A small image classifier, trained from scratch: 101725 training examples.
Rows from block 6, named by matrix and row number. Rows with one number belong to one neuron. Each number is 50 + 15 x the weight over its row's rms, rounded and kept within 0 to 99. All counts start at 0. After the name is the row's rms in percent of the matrix's.
# fc1: MLP up (model.blocks.6.mlp.fc1.weight, 640x160), inputs 0-79
# fc2: MLP down (model.blocks.6.mlp.fc2.weight, 160x640, transposed), outputs 0-79
fc1.12 096:36 41 64 59 51 89 41 65 50 31 47 52 61 66 43 64 49 44 38 34 56 65 73 47 29 52 49 49 49 46 39 38 40 50 29 61 52 57 53 60 39 49 33 52 46 58 44 32 41 57 55 51 46 67 61 48 66 52 34 39 40 29 35 71 82 25 54 46 56 73 30 50 49 62 64 54 64 51 71 23
fc1.13 101:44 35 57 57 35 37 55 47 41 52 57 39 45 43 57 73 64 46 46 49 46 77 43 57 76 39 66 53 68 36 58 62 69 41 47 58 70 51 45 49 43 24 69 49 49 63 37 43 33 55 52 60 51 44 31 59 44 50 57 53 52 56 59 45 53 38 71 35 32 34 59 41 39 48 41 60 52 26 64 21
fc1.14 092:46 46 79 47 59 57 54 63 54 64 44 42 70 54 29 45 75 38 72 42 55 23 46 40 50 67 41 68 34 44 51 59 43 27 50 36 44 19 30 53 33 42 67 42 29 60 60 57 30 71 47 25 48 46 40 43 67 47 80 52 46 57 22 66 46 36 47 47 37 26 43 50 39 37 38 72 54 41 45 03
fc1.15 096:38 64 46 45 40 62 21 50 51 63 49 37 63 48 60 65 61 45 48 51 25 24 50 52 44 63 50 62 73 45 55 61 60 47 54 29 65 64 29 60 41 70 63 44 47 74 51 65 16 58 66 61 36 46 53 56 18 30 65 33 24 54 72 46 34 50 59 40 49 25 62 47 42 43 44 55 16 58 33 43
fc1.16 099:47 25 39 51 40 60 53 47 11 50 63 42 66 49 46 32 37 59 39 36 43 84 38 36 24 66 32 34 63 05 56 65 40 46 62 58 72 73 42 63 37 43 37 47 81 44 09 38 58 42 40 35 59 49 55 06 52 38 35 53 56 28 52 28 54 51 50 37 61 63 57 48 53 49 81 51 80 50 62 31
fc1.17 125:71 54 43 49 12 53 54 61 45 24 39 50 51 44 33 66 46 54 74 34 38 63 43 66 68 69 32 64 56 62 54 49 48 49 49 53 66 39 42 58 69 86 50 53 51 81 45 57 37 67 69 21 46 35 30 37 44 34 87 24 45 66 58 63 50 63 52 38 69 56 33 63 54 52 57 55 13 58 63 51
fc1.18 111:54 20 39 71 57 55 36 40 31 73 47 45 36 54 46 52 38 67 47 30 04 62 46 44 31 49 33 67 27 51 49 45 62 18 42 50 38 18 25 64 21 61 24 46 52 44 30 62 56 35 48 21 44 45 53 23 54 31 24 58 39 40 62 55 27 38 32 37 42 32 31 42 53 51 57 81 72 66 60 26
fc1.19 089:61 65 58 74 52 34 14 62 54 69 58 58 58 54 37 48 57 47 26 38 40 25 28 43 26 31 70 40 47 29 49 49 70 50 64 35 24 58 42 64 41 57 54 79 30 55 26 41 42 40 59 55 72 61 69 40 36 64 32 70 62 60 45 43 45 75 59 43 41 55 43 50 51 49 38 83 52 41 69 36
fc1.20 099:70 56 46 70 16 65 41 56 31 54 54 54 88 77 36 58 12 33 60 58 64 34 47 47 56 44 33 51 30 40 58 68 31 24 47 55 34 65 51 39 42 64 86 49 21 38 46 61 58 63 64 33 51 60 44 56 33 43 50 57 52 66 44 40 56 32 57 41 46 41 63 47 48 33 56 55 68 76 53 49
fc1.21 098:41 17 69 74 58 61 51 50 71 89 56 30 54 43 49 37 34 37 49 43 28 54 50 66 52 44 52 42 58 57 52 51 51 08 46 27 37 29 27 66 38 37 21 44 73 54 60 54 53 50 64 35 43 57 71 50 11 51 35 56 39 42 35 33 42 43 58 61 45 56 67 44 46 53 41 71 71 56 49 64
fc1.22 091:60 37 76 66 32 50 19 59 22 91 46 35 49 40 31 52 48 47 50 31 74 55 28 53 54 40 40 46 50 22 36 33 42 52 33 73 66 53 29 53 55 40 68 51 27 85 33 48 27 46 54 58 37 66 51 52 47 35 63 43 33 64 48 36 61 42 53 44 33 29 48 32 50 57 58 81 48 14 49 20
fc1.23 090:35 25 63 56 54 64 39 73 59 71 78 40 59 59 58 57 27 59 83 37 47 25 28 49 19 56 73 55 56 65 40 43 50 34 59 42 47 50 34 59 33 73 34 54 50 46 28 41 51 52 64 21 40 54 79 52 36 32 61 48 06 42 62 24 37 62 49 51 53 30 56 53 49 39 56 66 36 40 56 22
fc1.24 099:59 71 51 61 15 34 30 50 63 62 51 39 63 60 53 68 32 63 51 52 53 56 34 65 47 38 68 62 40 42 57 24 66 43 81 40 29 55 56 43 50 47 38 36 56 51 63 56 62 23 58 34 35 60 67 51 28 15 39 48 32 49 69 49 42 10 65 21 50 59 40 37 40 66 59 59 39 48 28 60
fc1.25 107:37 50 57 54 24 66 52 48 53 74 49 89 81 75 17 53 66 64 61 61 37 36 43 66 69 53 57 43 65 36 94 20 40 63 38 47 50 41 50 57 46 53 57 30 46 46 41 61 37 60 34 51 61 59 36 38 28 43 69 62 25 43 78 64 65 51 51 51 65 71 78 26 29 20 50 59 42 39 20 31
fc1.26 084:57 29 60 82 55 78 49 49 56 44 41 19 67 50 48 59 72 54 25 49 66 71 20 38 50 63 52 50 63 47 38 15 25 41 67 36 36 77 58 57 49 56 42 66 38 52 30 42 37 57 53 29 30 54 69 33 49 68 43 26 67 28 48 42 54 40 75 42 45 46 27 37 65 53 53 51 80 32 52 15
fc1.27 090:34 40 61 38 31 35 47 75 44 55 46 40 60 15 49 62 59 52 55 64 51 23 52 12 32 58 45 58 42 57 61 73 36 54 60 36 65 50 40 50 76 56 67 42 39 84 39 60 32 48 52 74 39 53 44 50 34 57 40 63 49 38 41 48 51 54 34 48 34 37 53 58 51 34 85 60 23 47 53 42
fc1.28 092:58 24 59 52 52 60 51 76 54 45 81 48 92 45 24 45 39 52 33 71 51 45 19 33 70 50 45 38 41 64 60 42 43 45 45 37 44 40 33 66 41 39 66 45 39 51 56 71 12 63 36 69 40 62 57 49 55 60 47 35 49 55 52 65 56 67 42 32 30 67 24 70 51 14 70 41 49 39 34 38
fc1.29 115:63 35 51 49 42 43 25 53 58 50 68 55 44 45 63 60 34 61 39 67 65 48 35 33 48 25 49 40 76 38 30 36 65 29 42 73 48 51 48 42 26 65 27 30 41 50 49 73 57 32 62 81 41 82 73 58 47 39 44 55 32 81 71 51 47 54 59 66 51 50 67 63 13 51 27 52 47 50 48 26
fc1.30 106:46 52 59 72 32 61 32 47 52 52 40 29 71 46 62 49 42 69 47 48 41 79 34 39 36 70 50 51 28 23 58 39 48 41 74 56 52 38 58 80 40 39 38 47 72 52 16 60 51 40 43 31 22 52 57 19 53 21 33 62 59 50 36 68 34 73 65 29 29 55 54 46 57 27 75 36 67 51 32 43
fc1.31 083:65 50 53 58 54 60 45 73 34 80 56 34 76 38 62 41 37 46 57 56 63 54 38 37 67 46 59 72 22 63 67 47 42 28 58 43 49 76 51 67 62 50 34 49 55 65 61 60 27 41 85 48 47 39 56 29 18 31 74 52 42 63 53 48 41 56 48 30 45 61 52 70 47 46 51 85 47 34 32 54
fc1.32 102:78 61 73 74 56 53 39 51 38 68 38 43 43 34 41 64 64 77 72 39 46 46 14 60 34 65 51 60 53 59 64 55 45 41 66 30 58 79 63 44 51 29 44 54 67 57 70 61 43 72 59 48 57 45 40 70 37 51 21 88 28 23 56 56 21 56 41 28 34 43 34 56 49 81 68 61 49 25 37 41
fc1.33 090:40 24 51 72 46 49 52 47 33 48 34 57 68 44 30 41 58 35 49 43 50 17 34 46 47 70 58 56 60 41 37 22 64 44 46 57 48 19 62 74 44 52 40 52 53 45 36 75 40 27 67 42 56 79 73 53 58 15 26 66 26 33 39 56 69 57 40 53 28 71 36 72 63 31 76 80 44 63 42 27
fc1.34 105:72 40 55 61 46 65 80 53 62 99 42 25 51 48 69 34 47 51 36 59 13 49 48 40 51 62 38 58 56 65 50 28 30 09 63 50 28 54 45 51 26 44 52 64 74 39 37 48 46 47 58 33 48 69 73 43 55 39 25 57 50 26 48 63 68 37 60 61 35 60 30 54 69 23 43 57 68 62 41 39
fc1.35 092:62 26 48 64 63 69 33 48 41 65 31 38 71 48 44 21 09 62 45 51 51 51 17 52 43 78 62 59 56 56 30 48 65 34 55 52 28 50 55 62 41 29 34 81 58 55 52 46 65 41 59 30 60 31 51 51 47 47 54 54 69 42 52 75 64 49 26 66 64 42 49 63 41 57 70 46 91 43 21 35
fc1.36 110:86 60 57 59 36 47 54 55 41 57 31 24 67 35 36 72 45 69 57 53 66 32 27 45 61 69 46 42 34 47 46 48 48 31 43 56 44 60 43 41 63 51 48 50 28 45 54 61 21 60 64 48 42 41 34 49 29 44 24 78 30 38 58 49 41 54 50 20 31 46 39 54 59 74 53 61 67 51 35 52
fc1.37 096:54 52 60 46 56 70 55 60 36 74 65 35 71 29 59 53 32 29 47 42 48 49 22 36 33 42 61 63 64 56 40 64 60 66 65 41 30 66 30 52 58 31 37 50 39 79 33 52 34 50 71 33 54 46 70 24 34 25 52 61 45 65 49 34 47 64 31 63 39 48 73 84 21 60 37 70 43 49 39 53
fc1.38 099:59 31 55 67 14 34 25 84 33 56 51 40 73 32 51 57 44 49 49 53 65 34 23 46 44 42 51 62 30 50 31 34 50 24 27 41 61 66 33 84 43 51 67 42 49 46 30 53 58 56 50 58 60 67 30 57 22 40 70 29 41 68 35 69 48 48 30 34 34 48 21 47 38 68 61 55 39 31 25 39
fc1.39 093:72 39 51 43 05 65 64 57 52 73 61 61 63 67 49 58 37 66 59 31 17 60 43 40 68 57 37 56 43 49 64 32 38 41 66 64 64 70 59 49 73 62 63 56 45 72 36 58 24 57 66 39 55 48 36 28 30 20 53 73 65 45 66 45 55 35 38 35 52 63 55 52 39 37 69 55 51 27 44 54
fc1.40 116:40 24 72 48 44 60 43 59 42 83 63 48 65 46 40 64 74 61 71 36 41 33 30 49 44 28 75 65 50 67 53 61 61 31 57 30 59 32 45 42 67 51 61 43 52 82 43 47 27 42 58 30 28 61 27 42 18 50 35 44 58 69 51 65 47 51 48 17 39 40 47 53 39 53 60 44 49 60 49 25
fc1.41 105:51 27 75 60 49 53 45 47 42 61 63 36 71 58 58 68 59 46 49 63 39 59 27 74 69 55 71 48 48 40 33 50 39 39 34 63 54 45 57 52 78 25 88 37 44 73 52 35 63 54 39 31 43 46 32 44 25 27 84 13 64 71 67 50 54 51 49 22 33 22 30 55 60 34 50 58 24 42 62 53
fc1.42 095:33 52 47 45 55 65 26 51 21 76 41 29 44 61 60 41 36 41 57 39 66 70 30 54 75 48 70 57 40 37 39 52 42 55 54 57 43 48 48 58 49 85 67 44 49 55 32 71 31 55 52 41 29 63 29 35 26 33 90 37 70 44 59 75 66 25 71 58 31 59 58 56 29 39 21 57 36 48 37 47
fc1.43 095:45 25 60 47 54 67 39 52 15 56 72 68 69 42 45 58 30 51 36 64 72 41 63 33 34 68 72 22 48 30 68 45 52 38 68 42 46 49 37 89 40 31 74 64 72 59 38 45 74 40 75 46 59 47 40 45 44 52 52 27 35 52 45 43 51 53 66 41 39 69 49 22 30 33 47 45 51 36 43 36
fc1.44 101:51 46 79 62 34 34 48 68 43 52 33 48 53 68 43 58 44 47 68 70 51 43 46 63 31 68 44 65 43 54 79 31 50 30 45 56 39 22 35 70 47 62 58 37 54 66 52 42 51 52 52 25 30 47 46 52 58 36 45 29 18 55 23 49 30 53 24 47 59 57 52 65 64 38 51 70 47 24 51 23
fc1.45 092:41 40 66 49 33 54 45 48 58 85 41 40 69 31 48 38 37 76 30 36 70 60 36 52 49 31 39 53 65 32 34 17 69 37 39 41 62 44 30 62 33 43 34 11 51 62 39 35 56 39 36 56 55 65 35 40 67 52 41 74 36 68 53 56 30 44 39 42 42 59 42 81 43 57 68 85 45 34 35 31
fc1.46 096:37 10 36 36 60 59 48 66 17 45 60 69 71 52 47 56 44 48 50 67 65 48 38 32 46 54 49 36 51 38 54 59 38 43 59 44 78 68 55 55 66 30 43 51 28 39 17 30 45 33 40 50 29 51 20 28 52 50 37 48 32 72 73 54 67 53 56 55 24 57 63 64 38 67 66 65 60 44 27 40
fc1.47 108:63 56 52 59 37 55 25 49 34 73 88 55 63 61 46 45 22 29 40 75 61 47 36 48 27 35 47 40 36 61 46 67 48 52 62 43 51 69 44 85 31 50 41 57 55 40 23 38 69 51 75 49 26 65 61 63 34 53 64 74 53 61 63 43 33 19 75 38 31 85 53 42 48 34 48 53 80 28 56 39
fc1.48 101:50 28 54 58 61 44 24 48 29 86 48 61 65 74 36 60 36 58 83 35 41 40 26 46 39 37 51 36 62 79 64 36 65 17 72 26 41 61 17 45 44 48 37 57 46 55 47 69 79 68 42 55 42 64 46 67 40 43 57 22 35 58 41 54 40 25 43 48 50 50 34 63 42 45 47 48 45 17 50 19
fc1.49 108:48 38 73 59 45 68 48 65 35 59 75 43 51 68 46 49 51 52 59 69 41 23 41 33 46 63 57 46 47 75 66 39 56 31 68 24 63 56 21 50 42 39 47 53 25 76 17 65 37 61 81 64 43 56 38 20 17 34 46 54 57 52 52 68 56 22 25 35 35 74 29 66 47 44 53 71 55 61 30 55
fc1.50 102:63 47 57 74 32 47 32 62 09 48 41 44 65 67 31 36 30 43 50 35 66 58 33 52 71 58 45 49 65 40 57 60 58 47 69 63 68 49 47 61 40 56 39 35 44 43 26 46 66 73 73 32 31 78 38 31 36 25 56 26 54 40 57 43 34 48 60 46 34 56 25 39 43 64 42 60 69 35 40 52
fc1.51 089:77 38 73 61 67 55 49 68 40 84 76 19 42 52 40 59 42 63 64 47 50 14 14 37 56 52 37 34 65 60 62 40 35 37 54 42 44 46 54 51 36 47 37 63 50 75 24 34 34 68 61 54 43 48 51 46 29 36 56 62 27 50 42 37 67 29 34 49 36 79 47 63 57 25 59 56 78 45 41 23
fc1.52 089:58 60 68 76 47 68 31 59 37 49 44 38 60 72 51 62 31 45 33 24 52 26 46 45 67 55 49 48 45 49 69 34 27 32 57 22 31 50 22 50 49 60 60 46 26 50 44 67 35 71 61 22 35 36 33 35 17 17 63 42 55 66 57 65 27 68 58 46 63 45 47 60 75 28 60 55 30 52 67 20
fc1.53 089:74 57 58 72 35 63 64 77 36 51 67 39 80 72 29 66 44 21 58 54 61 39 57 53 61 42 52 38 43 42 48 57 21 30 34 62 64 69 26 56 37 16 47 37 49 33 48 42 48 70 50 50 44 77 52 47 42 59 53 58 74 60 36 59 79 65 34 56 15 72 52 34 38 30 52 65 32 44 75 35
fc1.54 104:48 56 36 59 20 49 31 72 36 33 60 37 76 32 51 63 37 60 69 64 46 72 45 56 47 26 55 49 55 43 36 51 49 41 75 32 58 79 27 50 42 54 43 39 40 69 49 46 42 38 58 47 26 44 45 38 46 25 77 78 55 51 56 52 24 57 58 40 51 56 58 68 16 59 54 62 10 40 74 41
fc2.12 081:50 33 59 43 38 23 54 30 48 44 48 51 64 29 56 47 48 41 33 43 41 58 53 59 36 55 57 45 63 48 45 50 61 51 65 68 59 39 58 45 58 32 42 43 69 48 45 38 55 52 60 52 47 61 60 67 52 42 74 57 39 69 44 40 43 27 66 56 81 34 50 63 31 91 43 42 51 58 70 44
fc2.13 091:53 67 48 68 46 53 47 23 65 32 68 34 41 45 55 53 48 83 55 46 29 39 50 61 26 79 33 57 50 51 55 47 53 67 87 36 54 38 42 59 60 47 59 35 62 70 64 22 20 32 65 37 37 37 39 63 38 40 65 37 31 73 54 34 50 73 48 36 75 54 53 59 52 37 64 65 33 31 51 30
fc2.14 073:49 60 42 82 29 40 61 58 50 65 41 44 46 50 45 49 31 30 23 56 54 39 42 55 42 31 74 39 32 30 41 26 51 66 58 31 53 65 44 49 49 30 96 40 58 56 42 24 47 23 45 64 60 68 51 39 00 27 27 52 62 70 41 39 58 72 52 53 43 45 24 36 39 40 66 53 66 62 64 53
fc2.15 064:74 39 45 38 56 68 71 64 44 57 53 30 53 34 77 26 20 71 50 60 40 46 56 47 36 41 53 60 41 44 27 33 52 45 27 35 46 59 56 72 66 22 77 33 66 82 39 38 18 44 52 63 51 57 58 58 21 68 49 42 72 71 32 45 66 69 60 67 40 45 55 59 33 63 57 57 69 45 36 41
fc2.16 117:68 63 34 48 49 78 41 73 55 26 43 60 47 50 82 75 23 49 61 47 61 41 76 43 39 27 37 41 42 69 29 78 38 59 45 46 44 44 51 32 40 55 71 96 29 60 58 31 29 08 53 18 48 48 66 32 32 59 35 57 65 58 52 23 37 56 61 52 51 58 62 65 50 39 20 48 58 63 83 48
fc2.17 193:54 37 63 36 61 55 82 48 63 53 57 34 33 47 53 23 70 66 69 48 47 61 26 68 62 46 47 59 62 54 36 46 60 41 28 36 67 39 58 19 67 51 44 34 43 69 78 67 34 48 40 43 62 67 68 62 65 51 64 57 85 55 37 57 44 73 35 57 40 44 58 51 42 65 43 42 35 65 54 64
fc2.18 150:65 45 39 48 59 37 59 50 34 57 50 49 57 55 44 50 21 46 40 66 53 62 80 52 64 53 17 39 37 41 70 66 31 44 34 47 60 56 19 49 12 33 59 60 37 26 41 60 44 36 48 62 38 50 31 57 49 87 65 19 34 52 64 22 40 20 65 36 27 43 76 33 49 44 61 63 49 33 39 49
fc2.19 086:53 63 37 45 52 36 53 46 64 48 48 38 75 69 49 28 60 44 55 41 31 56 33 68 52 65 53 60 56 57 49 40 76 42 52 62 64 52 64 38 38 72 32 54 67 66 82 34 34 42 39 36 58 45 42 41 29 53 91 38 56 56 75 51 29 53 42 45 64 58 49 41 40 34 46 25 23 63 32 23
fc2.20 117:38 22 61 44 44 47 63 65 62 61 30 19 38 38 47 11 50 69 64 59 30 54 38 67 59 60 37 50 44 43 37 39 37 37 45 54 55 59 63 38 51 19 43 39 76 62 45 28 59 27 48 61 50 32 28 56 31 41 24 57 49 69 54 63 39 64 17 35 33 44 59 49 47 53 60 42 36 46 47 54
fc2.21 055:58 53 57 35 36 24 61 65 49 42 44 49 40 36 55 57 48 43 63 76 29 38 64 52 38 37 25 46 47 32 46 72 52 54 53 59 62 54 30 51 20 26 53 33 63 49 68 43 29 44 55 71 37 46 49 58 52 73 89 37 54 52 72 52 38 46 67 52 33 32 56 75 53 65 37 40 27 76 71 56
fc2.22 057:54 46 58 72 57 37 41 88 40 60 40 63 76 42 63 37 39 26 45 46 50 27 57 35 91 56 48 41 53 41 43 46 58 60 29 61 87 59 56 50 61 34 77 56 48 48 42 58 59 25 28 78 63 73 58 51 18 57 27 29 33 87 63 53 51 46 40 77 10 63 80 49 36 52 56 44 60 49 40 50
fc2.23 046:43 43 61 73 25 37 53 60 45 53 49 60 78 32 59 34 52 58 55 42 31 39 59 29 61 72 64 38 55 68 57 40 48 58 75 52 60 46 44 57 54 59 57 54 63 28 59 66 35 57 51 54 37 56 51 65 22 27 89 25 21 56 12 45 49 39 37 58 53 61 44 99 53 17 49 46 48 64 49 32
fc2.24 095:35 79 54 47 48 46 39 74 66 26 72 35 59 41 73 81 58 45 72 33 37 59 44 62 78 40 56 15 52 67 31 66 48 59 82 69 65 43 58 24 39 63 46 45 38 66 82 52 35 52 64 28 38 47 56 41 43 38 62 33 54 31 48 69 61 56 49 81 58 48 45 79 51 39 41 17 25 39 64 61
fc2.25 104:41 27 54 62 38 41 35 35 47 54 40 65 29 31 44 00 54 56 43 36 52 71 43 75 53 73 90 53 67 66 62 54 85 48 63 71 74 28 59 43 44 48 52 41 80 44 38 51 76 73 50 25 79 41 46 55 43 45 68 42 48 35 34 36 41 62 22 39 75 60 57 52 47 70 65 50 59 73 66 59
fc2.26 038:46 09 44 75 56 28 39 46 38 35 41 50 55 44 58 30 54 68 50 58 40 85 63 70 63 59 34 63 58 36 43 68 34 48 55 45 82 48 66 63 47 14 59 51 56 49 37 32 33 39 60 42 58 43 59 43 46 58 52 53 68 57 56 19 37 59 45 33 57 60 64 43 37 35 41 75 81 37 34 39
fc2.27 081:58 30 33 65 61 55 47 35 54 64 38 36 49 32 82 34 42 45 39 38 61 61 67 78 54 24 52 70 52 43 30 47 52 34 38 50 41 73 51 35 12 59 45 61 28 43 71 61 37 31 38 59 71 46 85 73 43 53 56 63 69 60 47 44 52 42 59 47 44 48 49 41 17 33 31 76 67 51 41 18
fc2.28 078:67 61 41 56 54 44 60 79 63 54 32 61 68 67 63 71 59 27 17 63 41 38 61 36 70 47 58 56 52 34 55 34 65 49 56 47 53 58 47 58 34 68 56 53 46 64 50 73 42 62 25 51 76 78 50 51 36 45 40 64 30 43 21 63 37 52 93 63 49 55 57 19 34 42 49 33 45 51 57 45
fc2.29 160:61 70 62 34 65 45 39 56 68 41 67 40 59 41 60 57 33 53 45 62 49 51 88 35 59 51 34 53 63 52 56 74 38 69 66 81 67 55 49 60 45 53 69 56 54 72 60 35 35 45 43 56 46 38 59 39 45 41 33 64 37 72 46 62 56 54 53 63 50 63 48 33 49 47 42 21 10 57 52 67
fc2.30 091:52 53 54 56 65 75 85 48 48 36 39 58 34 72 46 79 30 50 42 57 54 68 83 51 58 52 28 43 56 24 59 47 32 68 65 56 55 42 34 53 10 21 47 65 74 27 41 32 36 62 50 41 41 29 37 57 53 65 31 41 64 36 48 49 66 79 74 44 53 29 71 50 66 61 41 75 54 64 51 49
fc2.31 024:59 76 53 70 56 41 58 85 51 61 48 58 73 50 55 48 58 52 56 38 60 60 51 46 93 53 65 40 46 61 48 60 65 56 42 39 76 62 45 30 54 50 75 61 20 48 54 72 34 38 41 53 56 74 22 49 37 62 52 38 71 75 27 73 63 31 46 78 41 76 55 42 14 26 29 46 53 47 33 26
fc2.32 130:17 61 46 54 63 65 37 51 65 39 46 41 63 69 56 41 76 29 44 35 54 44 26 62 47 45 73 43 38 67 65 35 47 43 50 52 78 52 56 46 46 35 43 56 36 53 75 32 72 68 35 46 32 31 40 61 33 57 31 50 33 29 52 66 38 73 28 61 49 40 66 32 67 32 51 20 50 31 46 74
fc2.33 086:56 57 59 57 36 28 38 68 53 44 51 44 77 33 31 64 41 58 48 55 31 70 45 48 56 39 43 29 51 48 59 44 66 39 50 60 48 30 34 56 58 57 61 41 62 82 53 40 38 49 50 55 30 44 22 12 29 67 53 44 55 40 62 47 67 23 66 42 37 55 44 54 34 64 43 42 54 41 66 66
fc2.34 109:43 50 45 35 75 19 47 47 35 50 50 51 53 36 49 53 76 57 63 45 38 61 53 63 45 25 23 45 40 37 57 53 51 42 25 49 45 63 21 41 38 41 30 45 47 65 47 67 53 65 58 64 39 37 64 69 48 68 62 37 41 50 78 52 50 30 51 63 45 06 64 37 56 78 55 57 38 62 68 59
fc2.35 079:39 61 46 42 38 35 70 60 61 34 35 53 51 55 75 55 34 69 48 46 49 37 69 30 52 44 62 57 63 70 47 52 44 64 90 48 34 47 49 57 58 68 40 68 70 72 61 61 51 77 27 38 28 33 34 51 48 58 69 65 35 54 26 33 44 56 65 56 74 51 45 99 47 55 45 28 27 46 69 36
fc2.36 173:28 57 65 34 47 62 34 57 55 52 51 28 43 61 63 35 42 57 65 29 63 52 19 52 48 57 73 53 37 51 37 70 53 41 27 35 38 78 73 51 71 22 47 65 44 61 68 45 72 64 48 34 58 41 53 69 27 46 21 50 50 39 44 60 51 83 18 63 43 43 30 39 59 60 48 34 41 30 38 55
fc2.37 105:58 63 53 58 60 65 44 54 56 27 65 53 77 62 63 54 51 49 82 44 29 56 60 45 77 43 55 33 48 78 48 72 54 31 74 50 45 53 45 45 55 80 32 61 33 22 65 52 43 42 54 71 35 39 46 63 47 54 99 25 59 65 59 50 73 24 49 60 47 56 52 76 41 15 12 49 35 66 43 58
fc2.38 130:44 68 52 52 56 42 63 82 48 34 37 77 70 38 56 52 58 35 49 45 54 44 40 49 62 38 45 67 51 55 64 20 55 57 68 59 37 67 49 19 56 75 28 45 47 47 88 86 61 92 46 40 58 61 80 51 32 50 66 61 34 62 67 60 37 52 78 47 38 38 69 47 55 62 44 28 72 84 76 43
fc2.39 031:58 59 31 61 67 28 56 53 46 26 35 68 44 58 37 36 65 39 75 22 37 61 59 54 30 86 44 53 80 13 85 53 47 69 66 62 55 14 62 35 64 27 43 36 80 52 47 45 42 54 41 36 44 47 43 40 38 38 65 56 30 39 35 17 36 82 62 54 65 39 64 65 64 56 76 65 48 63 47 77
fc2.40 134:65 39 36 62 18 58 44 74 31 44 31 58 61 60 59 28 29 58 29 46 60 80 68 62 72 52 59 47 18 41 53 33 38 44 60 59 78 68 32 72 49 42 60 60 56 37 18 40 64 42 56 48 42 51 35 31 34 69 59 30 72 81 70 48 27 43 39 36 24 47 40 42 46 63 47 51 59 49 56 46
fc2.41 090:32 36 46 65 52 56 44 38 46 57 65 69 39 34 55 48 45 50 51 57 35 92 53 58 42 54 44 26 26 34 52 60 51 73 72 57 61 43 51 44 69 63 61 55 48 54 22 39 40 51 76 32 35 50 88 42 32 59 35 33 53 41 50 50 56 41 49 66 65 67 67 68 77 33 52 59 63 61 40 56
fc2.42 064:50 39 61 56 56 22 72 74 41 45 42 57 67 51 53 49 56 50 55 39 29 50 54 37 67 55 64 34 71 24 50 51 49 26 37 64 52 82 49 37 50 46 27 60 24 45 61 62 49 44 50 64 66 69 73 68 11 50 55 38 47 75 54 51 54 38 60 67 23 56 51 70 25 51 32 39 52 57 40 51
fc2.43 042:66 41 46 54 67 50 81 52 69 52 55 44 56 55 51 56 38 73 50 75 36 55 59 52 85 44 52 48 77 65 13 36 29 28 22 37 45 22 62 36 61 46 47 63 84 20 65 43 56 41 49 57 54 53 67 54 59 55 58 68 97 71 34 63 66 35 74 57 50 35 47 64 46 51 26 30 30 66 41 54
fc2.44 103:51 30 39 68 34 32 37 52 55 50 45 55 66 36 77 24 55 58 46 61 58 55 23 45 48 30 70 68 44 71 74 50 37 61 49 55 56 50 45 69 78 51 41 65 45 52 55 42 67 44 39 46 44 47 50 69 36 50 71 69 57 67 33 52 56 23 42 36 59 53 58 48 45 58 42 60 33 40 42 50
fc2.45 078:53 61 58 64 36 34 33 68 34 65 65 34 54 51 51 41 30 45 55 83 33 41 56 46 63 48 22 61 61 57 56 70 42 63 65 55 73 72 37 57 25 39 75 71 68 74 46 41 32 12 52 54 48 44 33 27 13 51 41 63 19 50 47 35 54 44 48 46 31 64 61 40 51 26 68 34 34 25 40 41
fc2.46 081:33 67 43 46 69 49 61 62 64 42 65 38 73 42 51 66 51 25 63 37 65 51 40 63 47 10 58 42 26 68 43 54 55 45 32 36 33 61 46 24 73 29 60 73 23 62 64 49 39 54 47 43 41 55 91 69 38 47 49 54 72 53 51 60 68 54 47 88 55 34 53 79 55 34 12 29 41 52 72 61
fc2.47 099:49 41 43 51 39 40 81 51 68 57 51 57 40 55 26 37 50 73 60 51 34 31 51 49 50 40 44 53 79 49 34 20 50 33 33 38 63 24 57 42 65 49 59 31 80 75 62 49 44 31 38 46 66 67 64 49 63 39 36 65 86 51 48 68 63 60 64 38 46 34 77 67 36 69 30 48 34 58 60 68
fc2.48 037:55 51 37 64 46 22 82 50 61 49 46 68 57 32 49 52 45 41 67 51 13 63 84 30 71 47 57 35 57 22 64 42 42 65 49 54 59 31 40 69 53 64 41 35 90 39 54 40 28 37 57 30 52 46 73 43 27 44 88 33 32 57 60 40 53 36 61 64 41 26 67 77 56 62 25 48 41 61 66 61
fc2.49 103:53 54 66 60 42 65 33 82 33 63 55 45 93 53 39 76 46 45 60 51 37 69 41 76 56 50 46 43 27 47 53 40 61 37 72 55 54 55 37 69 45 28 80 55 31 55 61 45 49 36 63 27 45 50 36 32 04 55 38 39 50 56 40 64 31 61 40 42 43 49 34 43 21 47 63 69 54 21 46 43
fc2.50 118:62 56 61 74 53 38 55 47 61 29 46 63 56 79 83 36 38 67 46 55 37 61 57 68 54 49 67 43 56 56 38 64 47 43 66 41 54 58 50 21 49 70 58 44 65 47 60 51 43 29 39 38 61 63 61 57 69 68 68 67 73 55 13 25 36 31 66 36 32 59 55 77 42 62 01 42 45 59 60 62
fc2.51 054:48 53 44 63 45 52 50 84 43 38 40 55 79 37 50 46 42 23 50 40 36 46 36 47 61 45 63 53 48 51 57 44 77 63 67 40 43 82 36 44 19 57 39 38 51 53 51 62 47 49 52 51 56 51 44 60 02 44 71 31 59 65 40 43 27 42 56 53 33 74 54 65 23 21 52 60 50 63 58 19
fc2.52 046:44 58 53 83 35 44 58 68 49 66 45 42 90 33 64 48 63 49 63 54 24 57 36 54 90 51 57 33 43 41 60 35 68 62 58 45 63 54 38 66 47 43 72 18 55 63 51 52 22 43 53 58 54 62 56 46 09 55 88 34 42 54 41 30 49 35 47 45 35 76 44 51 31 42 45 63 41 37 39 49
fc2.53 086:55 65 54 65 31 69 53 74 63 48 37 55 84 66 39 63 56 34 39 33 78 41 51 60 70 51 53 34 53 43 71 36 56 42 38 40 41 44 41 44 69 42 55 43 34 42 77 68 38 67 53 32 52 74 76 44 00 57 64 47 45 38 46 80 77 49 65 46 34 52 54 56 55 41 34 42 92 64 55 53
fc2.54 156:49 49 45 81 80 60 59 54 59 43 68 48 63 50 58 56 38 36 80 43 44 74 74 68 79 47 45 49 49 51 35 53 52 35 59 60 24 75 59 26 39 51 45 52 33 46 55 47 55 44 58 46 50 26 78 49 72 62 46 30 90 70 38 49 78 56 48 76 51 45 54 45 39 45 16 61 65 93 55 57